Weights of a small segmentation model.
Model: encoder norm rmsnorm, decoder activation silu.
Rows from block 13 of the encoder, named by matrix and row number. Rows with one number belong to one neuron. Each number is 128 + 32 x the weight over its row's rms, rounded and kept within 0 to 255. All counts start at 0. Numbers have three digits each. After the name is the row's rms in percent of the matrix's.
# gate: MLP gate (encoder.blocks.13.mlp.gate.weight, 768x192), inputs 0-95
# fc1: MLP up (encoder.blocks.13.mlp.fc1.weight, 768x192), inputs 0-95
# fc2: MLP down (encoder.blocks.13.mlp.fc2.weight, 192x768, transposed), outputs 0-95
gate.641 076:133072098111126145139117133111166120126144128184161142135122076096141137157145113133123091095138075095155138140110108136082132164103145065125176125170155127162137186134141134155076170152142058064161119077169063195115183102176117154145115128173181140130139145116130077082164116088162146147
gate.642 055:158100135087159134124116103184101136114140151183165096208192082156122156108109119165138125177154150115099128120123134150122091056110143110116124168074115140135140153126145128096093155163131095143121045142121075207070082111076115101139103163095127118166151117135176129131092131082087165142
gate.643 006:171121089170153171165098123121151084057113148148132072148164115117052157060081091170131123157121054066116184141094143150127143135137156112187174179097093147160128070144149137144119143124147140066099132139120151145140107152125170140105150145104133170148126065083166121126158134174118101214
gate.644 127:218093136111128135112150083088115116187130140152106147178180129147103097145178096168152139095138140121098169137149080152095145134143098188162085134167157151104133164167094124177120103148177111098132132158097127200060104116164133128120089124129122142137124115071171185132079173123136122124
gate.647 056:128069119127116172093216168166112130110126255123110133143142163142170127133122094086132173145125104130146089101166099132077128122082113181127157106173154135129118145153141149145109104149141164159110120125095101223079111101088095091079143184109151129146093161127105121136138133081179184138
gate.648 010:147134103158126099139167158130110112101108071163160076086098152098117157134144169063143098155168129171151060106141118130150111097120169166107133103141124080160084179131152120130092120150114142140122098113157130131157073127118125127117119144132149160115156118132169197119097136121092112117
gate.649 029:130123143124073099161077148138055108129080147108147176118132169145187128142159159121136087094109133152227102159137108104141170159110098119120094156145164096169141045177116120151153140150151136160135121152103187091101146144054073153119136160111120173088112140087089119082134153114123130140
gate.650 095:170123108116099165161185173166126099130106125161108074090115065074117206073166135127137172119087090139135161187208130136158111090102161124173138098125106100100066197171177151131177093140174111186175118114165154146128100111112151132135152103103169133123135094141111116121153122118133090141
gate.652 136:143091210100124136086130177104131135152180107106154085144140120121079059163067085064171163058130070174160084120067177105131169123137080133173061115162126119122144129120092174138176103135111088169131163159142143108047109098085157089081132116135151101173124160183159117087110126092136134126
gate.653 093:124121081073136099143147148162111087102131124078090150132115090074176139151146187105161123189057150138151167123106101119178180129119138147100143094108190165061115130088130122143178104080124098157124152147146099126155157108136116141127128183116095085114129129144114128137141088145072092115
gate.654 089:123090100112144166086122171150127135142082120105144120189128070133145132102102114143180102174135122172147137131095172140143137081156135159088041158177143181160115171097120149104145103099115191094192095138089145112112107097107186164108110173117210127150137142079109117133097095135076148159
gate.655 072:203222137138153099153127094158108099018113153076139143105162130101136147163093164145100157117097193123141106131152173121099158150124137113160150115115123126102136126113143124098215166108119108104153178131166146107155114090122131125099076137122154142105166101131122157050155135094123138113
gate.656 129:132163129090125114135119100070111129132101116118200070125120127123108181081127078133133145139107123074172118139192116139129166110133106154145131098111135108116177137120056097081128133144077102157113089129064103145119163090105158130146155113162090130121122084078150102116227096170151164115
gate.657 133:131124109184088153124127131107084080096065116115175124123120114162172137095115145139107103123098180121141154098130135146113129097122143158104177081067097089109130148144141155194121146139122075120162216086082077158046130135132110145179117087159174133172160172091105156104169102144117125126
gate.658 075:127165072107180136205117094156130110129165139081146158122105154107059116133131077094094164122180129070097158098075191093102151152125070097134096132107111136126102123150163130112142080084135144062129061111183108136104091121128130129121124121139160163131123095151135123138096087083101141122
gate.659 115:066103157067101092148136108105128152127152129091100186152108128116107125136100134093092123078112094179122076191164182146129175104150105154141140121126155134098098156141094034108143144119123116106064106135128072126108115182129081134112062100185137100140141150080083142115066141128098143106
gate.660 076:193102170105129138128144132105130106096157143121108115093175143066130155145191119118145174106137149090183095150181120165159059115126118112174137122143126146136112103163101093104129083078098133184145091169137074193159113107115140104091096106133166190148100161127101100043137088142083153100
gate.661 097:143133129116179203128152131078121108170098142076074152198115136094130110124147113120121125097188106084155111113181132111120171109131135185137128147154149146105117104125166133141121148168102130128146128193080195148117080136092163092090143100038117162160122124103174203094112123121164080094
gate.662 037:139158151155171104106103193159132142104130171131123080154139113111117117082122153066138124104197085078104126162130154084089102130092163098090130085131114075183146128132099177191129077135121172152151127181081122183128126097146165094166115153150112126127150114086140105155076110096136131216
gate.663 134:119135152119109176182125171134092146110066113137119059146140110158151118130181122092119141115096157119084183138142143122079164120113043140109126169111145177120119106145098100074097160075116146132109127147120157139118139133114209114183129098138153116094103096188125096106078135062137118145
gate.664 034:128132136142112108161114102111146102115125112123157182039093088084154147176158174142163112076123140135149114127221128132127102137142152149122159136184138128148097131108131191165099152115088171149109102135160160112157122126107134184090088080196115203133104133159117153129111114193082110129
gate.665 056:140089185132145164127162141146117133111109255097106161156163131109150116115127109133135153145117091134148132123186114135054121080077129175168164101113170106113123146143149143155126122125099107116131136144101134132140121144120105087071164157112174096154097185083076166136178142082145149135
fc1.641 081:128061137106075152140086124137175111116175124162163125151115106091156138157120124142145051105129098135155150138098129130109138137109136069105124163163148119173136175167119146155103181173149087075177129033134073166106157090173110151167109128190147136114135138121131104089147118091188163149
fc1.642 056:142115152095163159159127120155129125101148155187149085209189084137119146086130100161145133170155131115088174137141169155146086064103138127112122148084094135126157147138147134101072148175137091154128039140113084187079110102077139127109103131080122132166183122110186114138090122090086138148
fc1.643 006:120151100116174190109084117147100142088067136102149097167164134081050132105057078171149117167129091109095169147079073171105109102174138180130138102104075166125087112122179103090131084139147097094124169185129099154167134138112158111133144131136163109121089086116137115130161092108140130192
fc1.644 122:082154153171193089118045110130150149091115150088093111115077160146149167077108177092120131127175032134098140107089120155155138089073199138109175095139146075152169160120128151116121178140061132095155147124146104100163132155105127159164138085216126116135147085146133101161162093139150123113
fc1.647 053:117090158122104132108160174170113147097142255132134113141152136111164136164150097079178144180149100145146117135147098121087135080094133185123112112126177123145133141158134160168118103123161135147115113163132117165073097134140124109071165201115164120095099160154080125143137146091127158113
fc1.648 017:076141122093120148115080115147105142133159139096094160187135118157144144122142088195098161108141116096124156115150079143011116140132103116164133110155157162120146068109108155142176141122135122098124149126073119128125173114138114095123144102143132054142162100096043058122147121114180115114
fc1.649 029:119134134129192147065199096125180125112152107157111100134084084101079112140096118146105138156154117092060165096141147161130059094148164155123159106114059164089090207060149137117100134127091122089108143114166059160161113124170160080148160108146124098151161104175143149174137100135158135111
fc1.650 098:122139134092153125090110068069124131121105146133148169193181157109133122195168119167133102181154161096133115123060118171087145169140086118060090142134096159162111088110091093088086113118056197134133118113062146114110126154147089128096148117138109152132147150090124134139072121130139129117
fc1.652 124:140181090156113082166072097172143074122106148114154170113105179130162169109166135223156073177092128067135118142124149171112154124117186124057158067116125098124119210110144052114101190090082100122132107091115127115159162072173096134151108091104135130092124131142101112192177093173133140108
fc1.653 091:138139106083135116156131165149119084118130122091108154143128083104179151161101183088165101184067177145145137121106136115210181128124134099123106066110193159060120126117155118133171106097144113139164139161179112117135152105140112160133132153129083073140126124118106102136147099185074120130
fc1.654 090:131109098117185192125148182163137139125131122107146121160123121149146140091087129113180124184118115179169162154077154136119102059155149162108040140171179157134110177085133099138125094105114161108137097123093153106132081071108163155107149170088203119139112148122108134121095126156092164141
fc1.655 068:061053120114107178083134137116162177247118104161136108155093122135104108124164112091153120135169071160105157126108108116162106111131131139098097146149115151164132145122127152161058102161137139159116085128091114165113140150114141118146174142158116106147081168105128108229107113157144136122
fc1.656 128:122072144141149075097135112169081119167127127147088137091061111079165152092162125157150099122066175156103123042123126117089097162046175122072086141125136094133103187095148116146124129184119173121081155122092134129145123171135077185157141121135108139148160112124049164145056129084148090100
fc1.657 141:118134091126120173170170070062166117103139123113015088135119106124165144144107075146092131109123053129141146147137082111150153119097167125096134069160100133099104136140142167128104141100115109164213087117076047154118113106097111193147105113137149125142193147119139112143087127126116113135
fc1.658 078:162096117081139074138148098162205118126121125207087153126064112194167114167104125108138107196094063086099151194132160154122084114155180114170126148087133176112123138122083122137158143135144124094125105117100124108082096085178137095146159118109099145138162100078116086182178122099168109100
fc1.659 116:117129090135188118130161183108123134123055142153134082145161147119159087130118150122185086129162128172075109140074093084120105078081170148083139142085111151132116053130143163134109099141112135127147133138174093141100185132135193087115094149147112140174154137085112180108157093107102103121
fc1.660 071:225127170158107159127102108104128147114138123095091095098193129101105146160173133126120199098146141094196075143150120183121084110129130116174126127135138135135136109159105103112108089065116119149131101145160116183149118100097156098094063071121154173131081130144079125057151128122128170112
fc1.661 102:095148178135150167180100091109099142130083117106057129133120132064173084141114100126131201149149159085154140124156117133115174090121124158152118121103141138137150177152097063176170161146184160155092087112151118145166180084150118150089160148134125088143076097054122099105172163111162101130
fc1.662 038:104176176161160131112136134103121116056134148103117111181099086146174137103089142089178150139184101114135119148121159087102082093074151094108137123129115098140124180150119148149114094106091138129140181189091081208094120121139149106195151109151117099135097124114163138123070096135126106204
fc1.663 131:096112137147161130176150089133067137119121123107088148154114145147056119150082169132150114122203131108131067157137101118117106121103163157149157146088128108128149081134167130180116061094105100150191110118137131119222064134128130150114148137125120160226143133122082143105164160128167148161
fc1.664 021:141071156097147137094134110066150084121116056145106088068098156154106075108141117088125153138065126143096093156151124122153096067083138139142119096094062121145206127138122117087136140151146150074140130149121103146124107125141124177133141140138128130098174160157146101153115106141083150119
fc1.665 059:131190118121104102135102092103138100156129000168140106056122145141077130146160133167126081128113151115118117158060126101167150184172133056118084132130101170157140112123115115091099151171147138122148129120157135134088128126147143161173096086128112129134146097153166107107093141160121135126
fc2.641 093:130139109107109091140120121088133099150120193125181167190136104158070117115100092100141096138179131157122103143125135168122071133167133163090161086102106058152082153113112187077200117130099154061153154145162102132132089129085063136147109128162140163179116111155138221154103141143133205124
fc2.642 087:110060143122073124143137109084170118164129214135182162060115131150102107121138080107133100102103097101177165096132119131107156179160122123115146100186131072114118136135092145159126149077132188097134247096128174102133158134155107105101114123175116143125057110146069144091120091198146123131
fc2.643 006:121114097095110119155090106185099114137123177106129117088181125087125141156132198141101125111140103138159131098176114070127152088130102149125117092121094121094061111126136118188067085178140073164063124186115116128072120160123086093147185121185172077086174145125104111114099137122166140116
fc2.644 109:128081117151171085147147072099132168101185118116143130095116154131140154141088103162163139083155111156124114149116106137118090065164140135182117142189134111125159136090192166123153151115122189171105095209099071146082137079125199100163124124188127121168134141113087147124160106101117106160
fc2.647 059:159130097136153144082047099100166119132111255135160170125120144097136159093153145157143148087101140096106159156127135134125178069167144130152136118125101099091169105093149095150148094141136110091130164116128101117142148157212123126176129112147122166129179095120148155111139129119174127135
fc2.648 019:111157115113136150137082148104115150143156000100138129184155122160122143124119120219093159134128065075107163120116117131100136144140121124146135128161127139130172116114124167130175122125134123096146153137068110130084174115134102091142159136118122081135178093104067038120139135121174072135
fc2.649 038:121143102135090147084110167127073132140122105121143148087121156177191199103150121093109107060088155193163096188121145125155175182119077115124089109155157079201119069150090079065133161052122126175124115183141166112079115151089126150159076119121122172117088132133095126120165127140120134150
fc2.650 093:125145107116174103158111149155154107126087046113158108127120168102146208139101168113090148161145071138142151147161138154118170164151141066142134061066081141087114181118134127135134121147128059064199131105061123136089122136128141143123116114131081079195117103085158138078100161107116076076
fc2.652 105:127174059078136131111149109117122081114163153159129101123170169176117118122072126180191101144014111181096137146090131125191099112126129082157139172136161152123058202130156089125146116108143072176148123071130146129079088147107093113187098127107159138146164147140140139186111087157141105125
fc2.653 126:159106139145121150100120189138165222108161179196188111083215141138078065131175111132110131096149097134124148125150127140085105175152097127141106130147048161156123125161122150165142151194112122158098094111091119121094135144094145105096153093147114119137131140100143106110157090116169122122
fc2.654 094:131093094118127148135125091086150134124105152106109133119127132166138107125162162181148126171068156106117119180117146140139103105163151140168114088134064178072174138082122058049108168140162089127083148110136113128075152131148164097108123135180141133178183173144121080172123123109144124129
fc2.655 089:196144110117210139158085156162110078061123094114195139044097119135136170104154106167071112094076195082124141101143151116112130119152110141161095100134142196091133106147145107160203182093085107138172124133170167138092120156123159124119162148090164160160185113113123169136183123124143123157
fc2.656 121:088134151137121181089128100129149156181142116161092112109146155136164166172174076117130134141110144118117113113117204144118115165132160091115144076118137121131178124126099133142139142076151185153121143113070135123134116098147102157146078135153104118125115101110122177141086106116059179107
fc2.657 132:131111067117107107097115150229085066084048179133144149130190121151122087120116124081084128157104147108129115137117179140115133150184098093106157084102109112146213155155090115157140064063137075136062149129141149155115092100154053118189118140087186141180133086143164193098171115136137161116
fc2.658 069:086102062170122085130091120225094152126116147126153146114090112115081132106151105128149111148149195095099078124123130113087109118080096109128093133163191091101102076105159111045116109124143106133067075126151118114176126110140148126066138097123159173081149161151116102107159101093154203144
fc2.659 110:128132173092098168064121151115159112107122090116122151121108115158096172096133126129171124108142169146130134193116135117119134122149149134121126140142114132124159165167181095159078164113105068185145132102112109143137102105126125161130060089069164135077167095109103114104103136166115121164
fc2.660 095:081118138144157128130171138129127108160100190075150147128075172143160084126079134144093118081160105108118140090128140041086145168147142134137104135135109105106103142115140178153153143101156172120142155101112160074137181124119097152131132178120119098088187125159079100107079182173159088135
fc2.661 082:142151000079094107109103155126196142175110125164119156153084139151136135110175156084123125115127180130118178161131115123137130093162073134108133135127144140166099129153095113085149187134133072198106146071091126171093117168156158135123117104102128090176143090128126163106113157102109167078
fc2.662 040:132110158153091157038149140093200168109110155104071092058098117145109138093149140153105062136128135124130132091106051122121118128129122093104163144138106083124148129138135113118119139121120109131125160100149103204154106106081158117151090115106165150117114108123129140145167106112168154111
fc2.663 120:152089072138122111162101141135092160142108065144101154118177172129132114170125123156139075150170143077130152097126176079169093116123185135122114088122128141188076080155099090146104156114118065113116121116082109106172120115112103134122097132116133124135101099119132123105109123130127120135
fc2.664 041:117083191083162103135114094101169090092133178141114205056137114109163122159144142091171123099098123118133124166184140108113131118096144109099159122126137150139151118135128134167053139117107163125113115105142128141130118118127100174081123062201105193132122162163141170126111073156081111141
fc2.665 061:133121145115162143138142148141126164129149000116131124116130110115119121150121130164124144140122150109132156162132118142105130133082095135182164077092154132153100120127108162147138123122134117121133131117157158134137119119134115119096132126118128123104114124101048104181147129136114106111